Weights of a small image classifier.
Model: 32-pixel images, norm layernorm, activation swiglu, depths [3, 3, 3].
Training: 6500 steps, batches of 256, held-out accuracy 100%.
Data: trained on scattered letters and digits in many colours, 97500 training examples, 17.1 epochs.
Rows from block 3, named by matrix and row number. Rows with one number belong to one channel. Each number is 128 + 24 x the weight over its row's rms, rounded and kept within 0 to 255. All counts start at 0. Numbers have three digits each. After the name is the row's rms in percent of the matrix's.
# convs0: expand pointwise conv (model.blocks.3.convs.0.weight, 768x192x1x1), inputs 0-95
# convs1: depthwise 3x3 conv (model.blocks.3.convs.1.weight, 768x1x3x3, trained with AdamW), a 3x3 kernel
# convs2: project pointwise conv (model.blocks.3.convs.2.weight, 192x768x1x1, transposed), outputs 0-95
convs0.592 117:128162094136132117123156145132183088115093148105125114124091111132118181108140106155113128089136136165111113103144142164177130155076136126143121126112150183111107115135117157131104166161141129138143166156167145164131141110152133148144146112185068076123130144116118167102140130160114136137
convs1.592 085:127105134122079158107134098
convs2.592 096:127159113157143116124122132132147191123145148119102109096142126144130121135117075138099126129091127113108108119176142131114143134123123103107149182172107126098124126138087131106108145114084116136070143117124129157115155194122107125163138142168145138121064153090124109157128099112111135161
convs0.593 115:141111150152171147108131157141158137134126106161111126166117155151112126159113088120118102123152107113132126118129127114122127150125104114078122202116097125103139106157090170107164074151125118092093088107107132125131172128140150154128124138140146094115103157133160134130165104165094182131
convs1.593 096:127113168107137152082116132
convs2.593 121:136142132141132100123125146135159176138129151123104110167153127063125141115091124138137142109112058138115127154156174116081120102095153141125114143121141059141133141063126071136124120133125141146123127148154112112131140178117164139099114111162107151147116121111173109113107157141121136144
convs0.594 100:143176164109130124120106118128141149140090159112118130166161133110168172118125137149120091109123132123128099109134108124119109123167168120127114136076156092114109106092172122145131109091130141131115127129118164152112143150145121131101126113114128109126104134093151141101161144171136125117
convs1.594 096:183144149140154124114109123
convs2.594 095:141112114156119148107126155131120135140163139112100109131129142123098105124101185117087140155158104134101096131138119112081136112130140137148139150161101133149116083125151135162120079124153138140096134149142085114133150132100124156144159103138097136102104125174114108189132128157152089133
convs0.595 104:172143134151125138145144136163100100118144144118165161125120158122171101144143146150125122119160164118126108130123105105112155113089090150091141150089116131120144126148113122105169143114087118129085185137131115117134100193131113112107139119073119150118135126172146140118108106075105126107
convs1.595 110:094094094136157124154137138
convs2.595 123:120102111099127084161153129108136088140126119142100133102054120120152135125151135167154122115139140126141119158134129112102121177175173141152135155114109155150092104162170143117152154131133102129087125113140142166133116091151120088106130147124131110129163060112159158087081141090174128104
convs0.596 103:133107121098149131164152152114093148149119142158136063121119134136116086180120130088146102106090107152138096121122147100186123122145116137122118149104130095072122127166065142109140171119175109107119109120076115134153121157176083124153171094153152117148155130184130107117149151130085123104
convs1.596 092:144134137128100171108111090
convs2.596 107:080164143090136120182129138106165099140121144118142134141133118137104147117093159169128109150144111131115106105093117125183116115089106101174102144130123120112116156089127158114090157145103135115128133118130099134143090095103133166113117126104102130157147110164151100142151110148106101093
convs0.597 133:144103102122137087137127075154108064158133128104129122178169126146147091111143097138103080138196172183107180128053160087119110121100141162126180133094140143137151114117111158124129140151168159139128113126093111143130079115148130090149170131144110137137130161103132153126136115142139126151
convs1.597 096:153116121080128134173130135
convs2.597 122:081102164119133134123136116150126128139096160121112123096139153120133143111127142130167117113163148070133109113106123083126130147137114149098118180148136136138105136098140134150122171127087134109150148093121110135161134152112128107130115119133122124134088167139138113117077109145129166128
convs0.598 110:112119115111082127087128143177106115129116123123135094151106144139114166188121123112096088084138094105160112125086112137123083135057112082125121110136149138100153160138168140129132095165087137091122090151150096108125126136103137095124159113098154125098144125134146152129103156103152109109
convs1.598 098:117130113142089082126096126
convs2.598 095:116136102145104125141100148134102124113132169101148163154112088115124091141128129129109105085108111151091150117176112131144121101114147112125096140130186162117175094128160105126078101176148128122117104123128106098129131140116128149114096119159114176138103132122097137154113111141129103125
convs0.599 090:139131099104118100158102147094119108139144116093147130128100093129136128111145111136108122115163098181077148140169122155078109128099074145141116127108102156140113123139132147158118141096094090108185126110116093113135094122143172120153137179088156115098105147113123147130110146097087085120
convs1.599 097:146105113103080102134107133
convs2.599 100:105145156103115098121145151132120118142131159106108048158163162128122115097129069099099140102113103134124147131107125135159142173144130152102139178125111116117129143091099092158123132140144131133155111104117121094158137090119155161121132118144145151119142105123155177153130114137162127151
convs0.600 096:158144112103142152172113135137122081152178136143076135154142131145078172111134135116099098110156128203119131126128109091121106131139113152131119143124093135167156128150141133104131133169161148125101161099160120097126118132108134120134150129111106118156174167142093122120126081163159131099
convs1.600 085:130123107107130141087168100
convs2.600 090:137158099140115140140097111101126097156135117120095160127137138133154160164133137144119139160178100152075121121138145152163108105127119076160167117130166137099156121137127142127137128137092134118132126140114184163132128073146095117102134179148131155121166130107144094112121133127116148129
convs0.601 091:096129099154141137134152123099132124099151140135116118094117165113117171119162171104116125123100155139090111139120160140120109144131144148113145112136143126085152103155176109100144164097128104155115134126126135119108124134135103128104134115142143161128065129101108115143116124127089138185
convs1.601 102:107131134101087126127094095
convs2.601 115:128129114102132119161133119118130160135121165124113082105173070162187106141150109140120164168117147138139097123117134167128135169115083132128113066109151136176122105150128157127115113104139176149134149118148103120143091135140189088121099158128165130126143078129143141133173147165126156126
convs0.602 109:143135140116091138112097138151138148100107115150127157136112084141143139163141148117131116141145132114128147092103105084138086099132144147108130111084110141126086195103121137115144163159129149124115142119150109108094088169162136151062132172098128142161165130123175152098128108119107130136
convs1.602 090:095103136128124121178122099
convs2.602 123:145165100094117106160124113138119158134170123125140153157114109118116108110125146122155179118093146159180088157111123139087157176143106156142146087125103125148121129204113120134169114141147128125107101149138103148115133172127141107156099098152117158125142092111107106119128122111167124084
convs0.603 117:171150099147138140087142113105093150177145133105140105104157134183190165132138163159145149128146130095092131139104129126145138142139146142115110190129094120149116108084144119149138147146113117127132132147162100098115125133116184133140140163131152129114131139129103117131160111172130099118
convs1.603 102:102111098099088131130121099
convs2.603 101:093115126166140142191112147125082095127098119121121100121134125113166123146169167094122131138127136149139127121164134126139097136164106097110115104155106146111127134143078102163137138157082115147135154164101141122160128121143144133146133148139114092124103141112167125122148150138145142154
convs0.604 077:089123114111136136093127123137069091122121168130176152132126096150091128129126113125140142136131150127192151155147111111140141144127168118135109124176151164137154139085116112097138132120130095114148156085154111110158162119120132112136142082113104125104161122092132109118137147089147109172
convs1.604 101:117147121095169162150138118
convs2.604 092:161116139160128135065144137113151096137090135128136160133123129105189146102138137143088139119094082143163174107127125103121165087122117142120146109109120141122161132121117096138137136126153111133095119135129148134164105103150145152143124134156139134152142139131119162144105072115124091148
convs0.605 102:093167146105126134067171148124126116118110137148087149134107133156093138150123099102111136100088157116100151090150089110128162133118106150116112156125130134152123104110161116122153083147116148152159167129155123192140177143144092123087162104157099129149113159102144124155131117156131148105
convs1.605 096:125114109160149109172156123
convs2.605 102:122117163120122122095135071114166095102096116162086137098130136141138157128121156100147124081153130106100164139087117115107144114151110103125145142115125149121126149128125114108091131126056140129138137118090134123138136135127141074116149171138157129127117164151129104146133175103140129115
convs0.606 114:104155109125152126137116135138144133122131131143122076125084138150114137136116107116119119130112130068103160153121114148119110136150189084132185094127102156128143139082108111095126106123129119114121148137158107138147115159126094131139191117180134150206132087112132145136136133140149181117
convs1.606 088:080133159131120167134114126
convs2.606 116:067092107147120155115124134159137123140104143128141144118102167160128129119150120093072185083083115107136142129143123104130165110137119160093083122101097117153089123106117157161113059120154148132178129130107113121131123141168182142109129127125103132117103122138119148135127130136165157119
convs0.607 114:112088106105111140133156112137137132119111104129128139120102133134099119161163138157144123126155145096109146103106118155102151097142156102157144126106140155114069100092100110148152171079129117151099138146109128127116117116074147124138115148057103150151138140122146117128096113116155137136
convs1.607 117:134135127076123147143148090
convs2.607 101:116114158112106148138074118115157128147077104075134107171179115144095154119140081145111136121134133106171156145152115132116127148133096136118135064124106115147141129088100103177156127125148152128143122144103100127120123130135147112155162113112119098136148107105125128159136151150103121124
convs0.608 085:109141121103144131088140108194144116102165156156142140110158140167133127134171100105104083146130158122141140097132174167119134153087124150138082114101134101150118119125104114145114076101125105144115123062138147095132132132109120135091086127145119132136097135085112100137129121151099142138
convs1.608 097:145130147153176152145149144
convs2.608 084:079127168137130142098121150076073137102129137133115157185121104111081141179127096126135128119169100120117150150108135169117154136156148140140140114116109120102134101101149155066093126179114134117135138164121136124096136135126109175117127144119108118126130139153104165127152129121144149145
convs0.609 096:125116132122162127097153095129115133086122104092125118118124105177153131100165109139138137136139127127125147133146138094091141166144148142139133126155131102099087145150108101148106126164136158130131143157140123164162133151156183172152147081133147111100095154146138105113158150136129124129
convs1.609 110:131074093120128105145124117
convs2.609 107:112155122130144134141116119111131136149142104142129129152117123104118117111111140173120130107116137143144124142108140139164165132114151112130078188090162116121184108135087144109126120134115101089151170150131136142110159134110149120128131116163122150202093112106123139122120125120108062107
convs0.610 072:176131117154140115144152073099146135148133116175132117152142164128145134096131144140125098148092087132081163094157163146123115101167104075129087056145080138134101123154093112175166174141101181123131124108172141096148164140095112120122132151134121128078114160120144094157118109107112158121
convs1.610 084:098160127096155128099139104
convs2.610 088:134158136141114146179105131152112149151141119124130108106143098146120147144092136154138127134150130147102108111095107162114085119130107147122147089151130134158130110127148131095179128123137149148059115132095104123099194157126137083124107120128120125089124137140080123176080137118126090137
convs0.611 116:124122101126119147135111118171126122083159128110052127115103123130122140147142112134169147122189142089138177108129113169105148102129115149124166153101107084113147112121104135125120147137131122115126112112108119158128154162108143164125194135149096165155086144158118157112107122096135130130
convs1.611 089:115139100124153153097108166
convs2.611 129:139101139132105141149121101103180124140148149124098117078140139139112127167104143084150124123178132119108102105144091133101098121117102120115106138094155133167130143135129132133135175122096155126105150113138122150193158100078080139145161104148112169136131138153127062127117140125111162131
convs0.612 097:151157129133143150091077115121131139119090168116130124112143116113123120153104129132072126168142101106123094157113114140106104122103149138126112098119107097106061143111112119110119132167155117129192143152125110147091149132135131170149164136137159116154158148105123139077114141128140119140
convs1.612 099:152134114184153119135118108
convs2.612 126:116115122115117114119124115165165128121147116147117135140118118109121141177098121134176130130170161126119114142158159124142099124132100143120090126099120075125088118145142156146125133089123151149070108103125122100123163106114111142135131099107102157142147182137139143106119139132155125156
convs0.613 119:098143133124165161145127151121078163132121119131128157096158125124187112098137107127147123113140114155093145097113104166097158137112136111139115072124121151135115090146087123103114092106149101129162167066160121177074102083086119117132106129146166149156157158128137093116140156149132126119
convs1.613 104:144125129120065137146149122
convs2.613 087:129166138133150128107124137115161105131131167122122151123141132131097101106167135146101142130128147141122109118093129122139158151166114128139135106131095130121108151119127133127127118119099160128161132135131099142169131126107118134143169103162130187188111171145125155174109145081136149105
convs0.614 091:107108138116133124137102108139125152143130121111115121129131126094134137101168178142097150089125124150145148129117167114118103121179162134125090184112122114144146145078160116134124117142127126133110126128116088122121122146134141132103163090145053091130113107136139155135139129129149106096
convs1.614 118:085120127102096139141125092
convs2.614 107:127154114155147152130152148131078130145114142125145100158137104137135133145125179141131122146079121174113120129125162136184158156124123142116128102147109105140099132111098106089115111158128125135130167147115131129116172137135137105132098148114132124151131121148120153147111145133121051138
convs0.615 094:108153138113114130114133134123131148070141178145143102123118139127186149123106081119101135126122118132094101134149163139167102118153090124132104158118135127143112153100122139120124114091069135124089130128143103116146135086107149111126143113121139141127100103131144067109124104173112119129
convs1.615 106:084141156113157159137130113
convs2.615 120:161087120131150151123179141169133133153155112118135123154114137134118159101097152114162128130082125120137153087122113117200120115118127155133139155113122109146099134132114131111130162140135133137156149150080151125102138126164122139141161143120134132102137118129115178149142106163155119104
convs0.616 091:155131090130085107144125136091104138143153144092123092163124121098130119110111157107165102172158129119098156164160146117043147147116121120131116125106145103126131156101129136179153152035094107084102115148124145156136119121085108125142109109077155101128101171097117157131160137115127125094
convs1.616 098:076119143089130150135126119
convs2.616 093:099104124120112127194098088149139147116134113140169144101090124145121114099094138142134144133080102116125118096136137112155112103119166131115140140100130151085191115119108137176101079073148126063110095158123166152111112107131118107156152168124098128112168136147141096101138134164129152122
convs0.617 085:110117131141127152102079167157128120139118147129123130145141126126159129136141140122141146108129144119124130087149171139084173135117133104116132132157098126104067110115113092118120107103130124156091127138176144110112132112156137124138144123159126129118155125139185140111152137110141125141
convs1.617 080:167146125136142141114154174
convs2.617 089:143118158134118124156077140150118133148139108131118104108118098110092117150084101165153135124157155108143156107163116139090164089147105135112166109148163113169119096158136109133108147132135112137129111107097117159109156117115144127102117068127099096092107129132127128131149142105137158119
convs0.618 097:129140168130110125148115124157142161160113113112111132164135152100132140107178127123091082123157137118134073139123154108104130151097165103122112100136130106126147140136139124150159132122161144136133185178123150109149137087124124131131099145131146111117129159105101149174109139140138109114
convs1.618 083:163153111153116091118108108
convs2.618 096:132091138147136161118081143133151098109123103121124139138135141108110103118116193104144117141095090107121162120104130091136112128111129154125161144113128085084130132085124123139117095127160149129160112116157159087162134143103122172196165073133154118133111112114147133142153145105134145141
convs0.619 076:112122137093164124130109124096153094139086120143131131121193124142143166130129101159167192131145136097149105126157125146156131169150077149138126153099181099122190131153086092120079093106143127140112137115164097124108141123139196134150130136125125128155128115140143140130092159125140114101
convs1.619 107:127129124131091080137092115
convs2.619 085:145150125088152180150143118127141116099137126094131126142149169140127118090161155112159151122132176131163109107161143098179121133115131131134121142165153178102079134101116104137090092132075111099158101140131091100135110100104133114111078136090109154101137133150115138141134106134155137115
convs0.620 107:192150135148135127093110117148118093161116132104172116102139101151149126133131115155125141171146149194129106140124102084110120109109147085105127119183156136123116139122158121121146131141129135159104112143120140145114097117140101080137114146132150170131167184128112142183110105105154128141
convs1.620 105:097105137085100147107136138
convs2.620 100:064118137133119088174138084171144108118148127102085148088088090131126109176130097092128096125147117126147189136172154125177139142110125126134142135121102104142153140157138125138118140095124109109123133119131140137151146176098128102174132150149109158094137103158160126112098154136108150091
convs0.621 105:085164139138118085085124156162103116136066099120141103104131134140139121145088134132172145135151153139117098130096162087095116154150172141162122102169097104102134126102127129104139106130130155114107135114135110110113146132080143102081094102180143095120134108156138144125151124150132129140
convs1.621 092:166158137127126155150133168
convs2.621 100:161116116098138140092146130106133115116118096126108127060158118109145148140111136089144137132167087111141099094126080130060158121104115128123131114158111173110136133169100139144115203131075151161127120137103148120114110085120120105146138139135107145128096155119099152127154125118176144106
convs0.622 084:149149132153146149104125112136112122134170178105122146133127152093124094126110160126116110130127152133111114122114159174106184101132109106134115123126056153106097080159094148157129097153106140101142075115122139137117141134147169127093115123180136122152082134131121142124147122162162135166
convs1.622 102:150153159166168132126124136
convs2.622 078:133134119058134132134083103131139129119131107136127152146100114119142129129145081107130149118165143122162123126144142149125203114139102127105166109149141173123140118180106132143162141117129126132174122149169112146122123114113115093142117106120121137145101120098119125115126110108139154126
convs0.623 148:066088131105098126159101068140134160115190093134149106135122128148094106146133160131134151139113099147159129128138123151146135151119112137111105134118116107139143089138108128123123118140151122143143128136185118126106089168121141114151112086157168107071102101098121124136089092095110159086
convs1.623 085:118139098136177114145144099
convs2.623 137:119148104128130114172109094109148130120166134091117113107102093136192125145105073092140120123099129110124134146135171149112101162119165122127138108131135120136180124163119123134165119098138127120108128148088117154105133130185143079140102161106128126104137099123141102137108118126134087094
convs0.624 113:137158155137164102099135172093120132132124133101109103079131141115110095130106073086145134109103146140101124129111139193139142135130128142140118070167115108100108115129135078140073179100145135152162173122149130156109154141149176139078125129123159126145128164166109133125137175095137111133
convs1.624 087:153097129162088121148113117
convs2.624 104:131154141079140135149112136115101130134123119081104077131119134118118149108120127108183122112122153160164165132145092138120164172140110155168116122151117136103132124119108128145128127178139141079160109130094129151140126137108115116139137135114121122135154130123109183150184144115112090114
convs0.625 114:130139146113172143157141099172093114147148073125140130187162109121083090127151118170111117138153156096152134086130132133134111141122125122130121114141119142129127132160078127140152090117127115105129159125145115108142143095126126106126096137128092148114129134091150096135093134071103086105
convs1.625 094:126119150111142148161099171
convs2.625 123:112155109112133088146145124069149111138168108127112149100134117139145127187131150143146128114124089138130149127127146118129100121155089137132134099135100140081126107162113124107145115136142119113090137110100151110125145187172138142126141135130102120163134127088133131101111055129134118097
convs0.627 071:118112125186126134130119140140085145134138146107135106127150140132143122150101156114124141122160129086129137111158109156145147111115130102147169134118159097118143121090116138121110158113112125110153127124165197116118139100172142083106094073112134126100110130116116147110130148145093093148
convs1.627 104:125133159145128159139177148
convs2.627 072:135130137128121140117152155124128157122157105168142123146158159129141137158133113095157140097132111118070142132081103125123110113116084133122122108104088116124106145094119123149114122077133089104115117131129124148115106125109120160150133120101148114160095123117121116103093113136126128113
convs0.628 080:125118118110123124131156151170090183165112136109068104162095114134165112110134134135132122139108149126100135113122106118049158163124146131113131090159161141136141139127099146152124092067123106067150131127138083118096126147153115122133122129106144149148127090135094120089105154120112139139
convs1.628 089:113145144150171168150135123
convs2.628 088:203097169136131166179133141076118130128111125129115132114153140124118139154161173153139122082132122126115110132118161109085114103143077125085112083157113130127144118137163142132122161150082115129101123106143128162140082139146126108111105145140132080180121138183142168132112125101118146125
convs0.629 117:149131118066127116125088159157120084140141131099131129168127156095138127121090125123136138105124096123105092093189130156127147112113110126144114139096099105158091112142098175140138180153088140113161150140108139144133138138162138161125124136114135142146135139161113156148132105093099120160
convs1.629 099:136136167144130081096131133
convs2.629 110:151117145138102083144091106138115172122132116160147108115137094106114107165151169100101131123134110175124121143130133120137124099144105122132139127116133131070108089152138128121110111109105126125140120124116172129118139107123107140094095089146081144152158132083091109149137177136130123137
convs0.631 090:112165084164076140147114108143094140149110121123136128121135177135109144165128114110123109101142111117162159136105115091108136110131104166126116131139086051142126113104103110128123125183148143085135076154144159099141122177139110151173106148148127095157164136167133129146115131104135109146
convs1.631 087:127152110158127101176110124
convs2.631 083:115121104136115148104122132119120116148160153114130103146116163143162177137112133131131124123106187138152146083105097135118117156134120119151176133136132120169134099107175099139144127149104154132087113124130090153116143153099123111140101103120128152145156121113121117134126140130122156129
convs0.632 103:162126146128092124060140153120139146116073100166090136097143143134119174130130124109136123109097139117107101139151122124117138099120102096114154133135149106115122098138104121136106091151159211141081090132124120118187092149135128125159103142152119133131121163116153112148152112108118129123
convs1.632 080:113157119156179138114120109
convs2.632 122:094114116133125128064137145123138117096115107108114112134149125130158146097124150080135141139115131089108104170138149129123149107156153131093086191100099129129098106107155117094124160117183177081151141136124126102153146164157151169132127116120151152150109143139140161149165136136161113144
convs0.633 087:101111131161127102119178157100068147110107145143150168131121160176121124123150097130099141098122166165149150113134155105129128197110138133099136113169121133126109130140158102151105143159078154096130127124110119113094138137153126115076139123116161150142129122099156155154143143138122115135
convs1.633 086:107075105120103134105122117
convs2.633 082:111120102159126152175118136179097135130140151149112150120118090098111104141104106101096113116114144126139149121117110152134083128087129127111113138168133118104161092171129150134171085155101122124171107149101144134120151132135138077101125148124124147077149122138156133139103139132121117091
convs0.634 114:113122119147165113129136166165132159124099146145193113139150120148166141117134144091159129105124098159066151135097090132189116155125157102138132126137116118091121156130141131134145122143162113135110149155134170089141159127126125146087143116146111095158141148114119103165133160116153079113
convs1.634 092:109095116100133140084147110
convs2.634 110:177121108135133113154117124098087157134162115127119103108096071105147138156120140191164124143136100101150126136179120109141173149129106122104118140140120126110184142171136123132105108139154143143099155163119164121146136100143136119126158137109132129143098156093146112083131119079149112119
convs0.635 119:134159087125142076113126157151161132123155158085083147100067100130111137051086130150124163145124193130075125154130133156099148134155141153127155085122133158155142116109161137104139155118083090139125139094139096124109094114159134091110128146132136146115114150126149180144096109174127127085
convs1.635 101:140131134124088132186123133
convs2.635 115:113133135143129137088120107135145086094102116128118097093111161133135098165111128110154119127154133122122114138094135110116092155162106143164109164102143116106131152127131163205146146126109149125107155115115130116189108102136127129137173128139109115128158128160127124103135154091150144097
convs0.636 072:096153135071120162096122133127118152143137108143154089131146106099147149116081132130138122140137101098125131129086117120098095117076144134100129147107109152118108105158091128110092116179152156180119102143120078111138144130114117131110129077107160132130133089105134127121153088103157183159
convs1.636 084:165150147167149140151140116
convs2.636 084:075114135133122126108130099125102159149137156146086137127084121131142148117141138103106135148141132076164147108083126139133157132093177090099102158090123142099128095146118135133094150103088112121127148147096148101089108135166124120150138123089125112151125121099130150132130132160143175119
convs0.637 132:118121119109142111080122128137146105123114128071135146107123119135137139165137119125122143123135122129134120102141161124118125118116092137143118128148092162139122137152146120091098117165119128137084119112157135111125110129104127078126112115151160102135153141164148112136051126132118174101
convs1.637 095:154114135173128130170110139
convs2.637 112:147122125155131106186130126143057154111154150119108147085162114120148154155097068133119119115166104146147158138140106108140099124124130103125150097125143097159110131143089112138141118093145108177105120153154129103073131121100152110144108148149186152115135124110125094148121091117162136154
convs0.638 113:146142113125108125137159182129122130134155165107128146074131165117156157166146158141115126114144158112064123146089100193162123079151145123116129120119126111106141098084125108139131163077120066148149081120108137140104147130112125145136112165148113150143159144139142085128137125141126091153
convs1.638 103:092098140135111121109126083
convs2.638 093:115107113130111087143150125193156081161067141121098123119112159133155068110104156099111109098107148149154168127119129105121125128102112160133084156143124169108151130115163129131152154076174166159166154135115146140089101146128134123138131124106117140171097135117112097140135167132095181122
convs0.639 094:195140117105122118085121151138125058094093153136139112149123097128105105119095103120101087114137133119112121110134117152155142104113120096109076139153120113138150113148143114117131070182140102108121131067086121124162124120139108125126161115151128160143118153133098143111154173149137137104
convs1.639 139:147139121193148129128137131
convs2.639 095:100149139100110166104122154126142088098089102138150147157101131125104163089159137128181123151105130099118120147107112152130153154144103140119122145140150135145181088121110107149118108170164187163169084164152163134119162118105120138148142124080168154118162131106107095134157127169138070118
convs0.640 088:146120115100189117096141122132118133138169120134101131129143143122167143115115112127174134195150089099158131154105112125103107126113112164169129115109090105144135121092134126156131107133124155122125125201130151090131097141129142143102126139113127108142201129138074182131146115162126132088
convs1.640 104:112117132114159173093116146
convs2.640 101:160115133109113119119109082129139137153129141136119203078121161130102156110154114168135131090165161110099169121148092142135132083140155142152085165093201127125153148084128146114113165141106137123160080106110124141149110105098112157145160126132137147135162139127102127068163143183143122103
convs0.641 116:100123110160102133109119133075118189153133103121116150149136105156150152144094148126078126142112163089068119126162128158105143135131114119149114129176139128100137143122131152162102119140174123130177123123162149085157137083126147131094163148151127123112139164143131134129110164141118112128
convs1.641 099:120081133105140139104148095
convs2.641 106:144108125113114160134108141100112144116117110139073069154114131133132126126102114135136140188166155081142108105091084130091130117148110127117103108133128136123125125135126152117170135090149135159133158140120142138131119128178137096126143061142117119138145144131157146142078144103102118075
convs0.643 093:127099109151103109132147120096128109101115147114115152110150105146163170098119139108151111140132110119152154104136150124144181134162144141131118189156147143104141137095139163146120143079115135134141106176187140104131131119101199104117147116126130120118123136100133116098136147108117096165
convs1.643 089:124128117086180131116146115
convs2.643 115:118159112129129145124134147161153089149108089104169112160144161154112130112150142109132115104131137127134160090130100113112153140106135166125122156157135152155087117067147164129149124138119147137122147130079148146132106148186099138148187137148120120189129101178109156127139100107088151117
convs0.644 093:185123129109123096141108101126144160108046129110153117112099119138133150135134065078103165154132101153153123141120171077105094116096118127137150090109114120103135167115112136146091122098172145139100162116170128150158107130099155109169183142148139079171122171106172122096167133152093137127
convs1.644 087:086105152120135104129089121
convs2.644 085:123138142099157113170130124140186137116132125153168104084149181150141129113112122155152138142157132116109093180129085113140080124155105116155101121138170137161130142104132099083126149123114141137093178104142107100116142103145171116160136140159126115066115125157117129136213128120135134072
convs0.645 083:106160169128156126118094107163127126178141135122097096154151130098131090106097129152140111138148126121096137140133095115132104086142149128101136135163134136123148153083172103105134155117157162128113095144109095119123142150085116119036124087145161138135145143121135143109123130105131138141
convs1.645 106:131127140143173156142142168
convs2.645 081:155135115122120128127074097108154096115160127118111090132113138123114109123153122160124138116162082123118106112127126103087135118111131071120115134141134146136156173122092110153071177097096140115160140120154177091167112137148115142129134129087096092132146151077135154107143055123102133163
convs0.646 078:161131148110122124155116138094094093119077132093101084142089148074110123151131106103161139154144141116127137171106119118134195142139161159128129143142135106089144147120155113115148108095147157104166082105143142142109114148112127124104141148107121159092125154119086137121126132143088141153
convs1.646 098:124116128126117078087102133
convs2.646 082:166126112081130142092122146098118128139121142115139142115152139125140147110135081140133121116105144082128099124135161123124102143173119132113148076155125139098123125071106131121166081129126124174107138133130124146129139094134174144145117158073154061143117108127142133112106122109131119134
convs0.647 134:127108107159125127127105152138134084131135118129124124150074097129093110144133136114159106136143106145096110107167132116114091156131090152127148125132101104143121116107187115146154121141122160124119155106106142063139162116124107107110125154144156095117135123134166171147120110211127156135
convs1.647 094:131136129104144113092095087
convs2.647 095:135106155114113130092114135125123182169110152152120149139108063126140156167115152153119098138147126147107156116168090145155146082121117117088138117118128172071157122146130131149116121134129136100119079154120147102153094106086155090138123147157118168134123127160142125179103156123112106127
convs0.648 088:125144106120145132114153149141079105107141140077142112134142101160132144149140127102164119071116123093116129132154099155122116084156122133173112160131152144131169149179112138101124133137083115147170123113146147128115144076132138108114144087095137126112145160136159090171156133141128080138
convs1.648 092:107102127107101104112096095
convs2.648 086:076102144128130121109123140167097187106144145155117127146136121145146167115100103115158131105105096155201151100113137158125134133096116104143137160146134150139140097125116137154115126123144140050134149114134071155096100126109175140135132139117118127101127117101124079152136181152164091146
convs0.649 091:177128126125127046149132117113142095101106180147111112168098147150125099151099108111127092129140084116147121157102114123125123109136117104117132137114107168122116125129130159153157158099112159155148102125121126146109141142074146121133103171167152140127143146157086170130173116165117164145
convs1.649 116:134148144103172134098138099
convs2.649 108:166128154139116179130112133149083089147139103144124098060132134131092132116117165161145102130160169116137148110102137125135132124149141160132089117124194136163111129143127130114091124136123152118112115112112145100122130134148125121106142130098135097120174116128109080095165151143140082097
convs0.650 108:136121122106114111117137132134126147153156122128115113115098159075133113131133155138144090141119120160118127109135103107141122110128119147144154104128176113111126111050134095102150146087146122140106113180078125101106053102149135086101102103152102091137138144136109127167098117141143119118
convs1.650 086:117161161141148145088134145
convs2.650 095:174110115125130144143132120095155123138123094135136130139104096151106125132079139130074127126150070113134103114096139126076141154116101125111122153144130123100109096058070129071114170175127139091147164113107111121100130095112109101142125127122164128131146150108153153142098141133107165146
convs0.651 091:171126141114123153155129118168110142133159128152131129111146092110139107164163098173144103120111128101106116094098158146169092111114093097118099126115179124111122147119113104153126118135166167142107132147087144132141149087138153152097128100108112134114096071146060139115086121111089132186
convs1.651 128:084130115082127125100119122
convs2.651 083:120130119110132117090104116140113141155104143111105095165128102114147151083096160127173091169139110148141134097126101125146127136105111152132066145109187116114177111129120159125099076164138145122135121151118104131168136112116091128113123132136122121144110146128126090132190152136066134130
convs0.652 078:115157150096138148130099105108142135104117146163099125159129144136165154139115151140121166123101186129153098110146133142157117125104114140084145083131112106126129131165170116125108080152170145103111115113098138107137118116141121156136124141086137130166125111107167147161119096165124125115
convs1.652 096:085115106104105108098112134
convs2.652 095:142138116094134104091118157124096124128093085141187178145163157138132124138143128144121157109092148147084140115139117112119142121161157102157136163164112104134131155140115128135125103136091092131130160134124099158100137154104136109145180138126118129126135152167108118164144129136105099152
convs0.653 119:114186126095107119173141093112110149126125125123164134115139131083121149135087122121149107143082119130150125131115150116197120108130121150072126147116132113150090149127108059151139145148125092140160180149106135135148134122140095123173146116115070128119138164115125127106139121130105128132
convs1.653 103:177141150135146133124147091
convs2.653 125:085125158107148155117111124171134138150122121140151143124153126126110154139135156118134145143104093129123122095122125154159125140094154120156125149115150116108142140123137096111083147152141118117115127136127121111165148125100165130137106138127085171132135099142131131146159109139149092176
convs0.655 123:115132117135119138116150145164127118170134164138131109179134139100153134124159150115140147086133113116112134135117127117156150116109097123147125134192126109119163158159164129105134100178149155161131090120127143125096160118135115181110148129186112137143137108077128093149085152091175134157
convs1.655 100:101096089110163112134121133
convs2.655 105:095151144134144129146130110097154108110124146124153126095152110149142146150110093097082117144104155099137115150143192136175139086146147115103134131146118133125153136164134104159156127107070132129123108151121113147123145102104138147140176130143134096145091131127153093143098125102144063089
convs0.656 079:097163166116162148132104155125149129138134140128110126111117150123128082152164142107140174130132128113117119123100167098092091114103152140164125118115089110126122110094115120133097161094124091137110153094159184094125082150149096103143126143109090113135122102138135155146162136110106134101
convs1.656 103:140135120119158079101143105
convs2.656 090:133133114074129111171129153122083167128120111126090140147145104120111155121154143117114144137150159122104125102100132134127117138158071158163098116112089134152137125159115133116123166168131143128132128168108122105129120126125164083118145064141123133147153128177122156117165110131082135119
convs0.657 092:096117136116158134123125135146111080118138120127130128159153147139125124101107147137116101086130161166121140102123147151159112139082145144130114156128112162189143122119112103120136122157147176148137147078140125138119134090099117110132106101193137136146093121113115138100150143154125124152
convs1.657 099:125098137153146132166170137
convs2.657 103:136114118122120134104153117101150085103110139137131116129141131123115092093134105143141116138130104124102148138105114130090099095122139131163140126097148197072125138101140139172120135122141194106131096144093139137127139131101136125124180155151113113144122152099068097109149130116125140099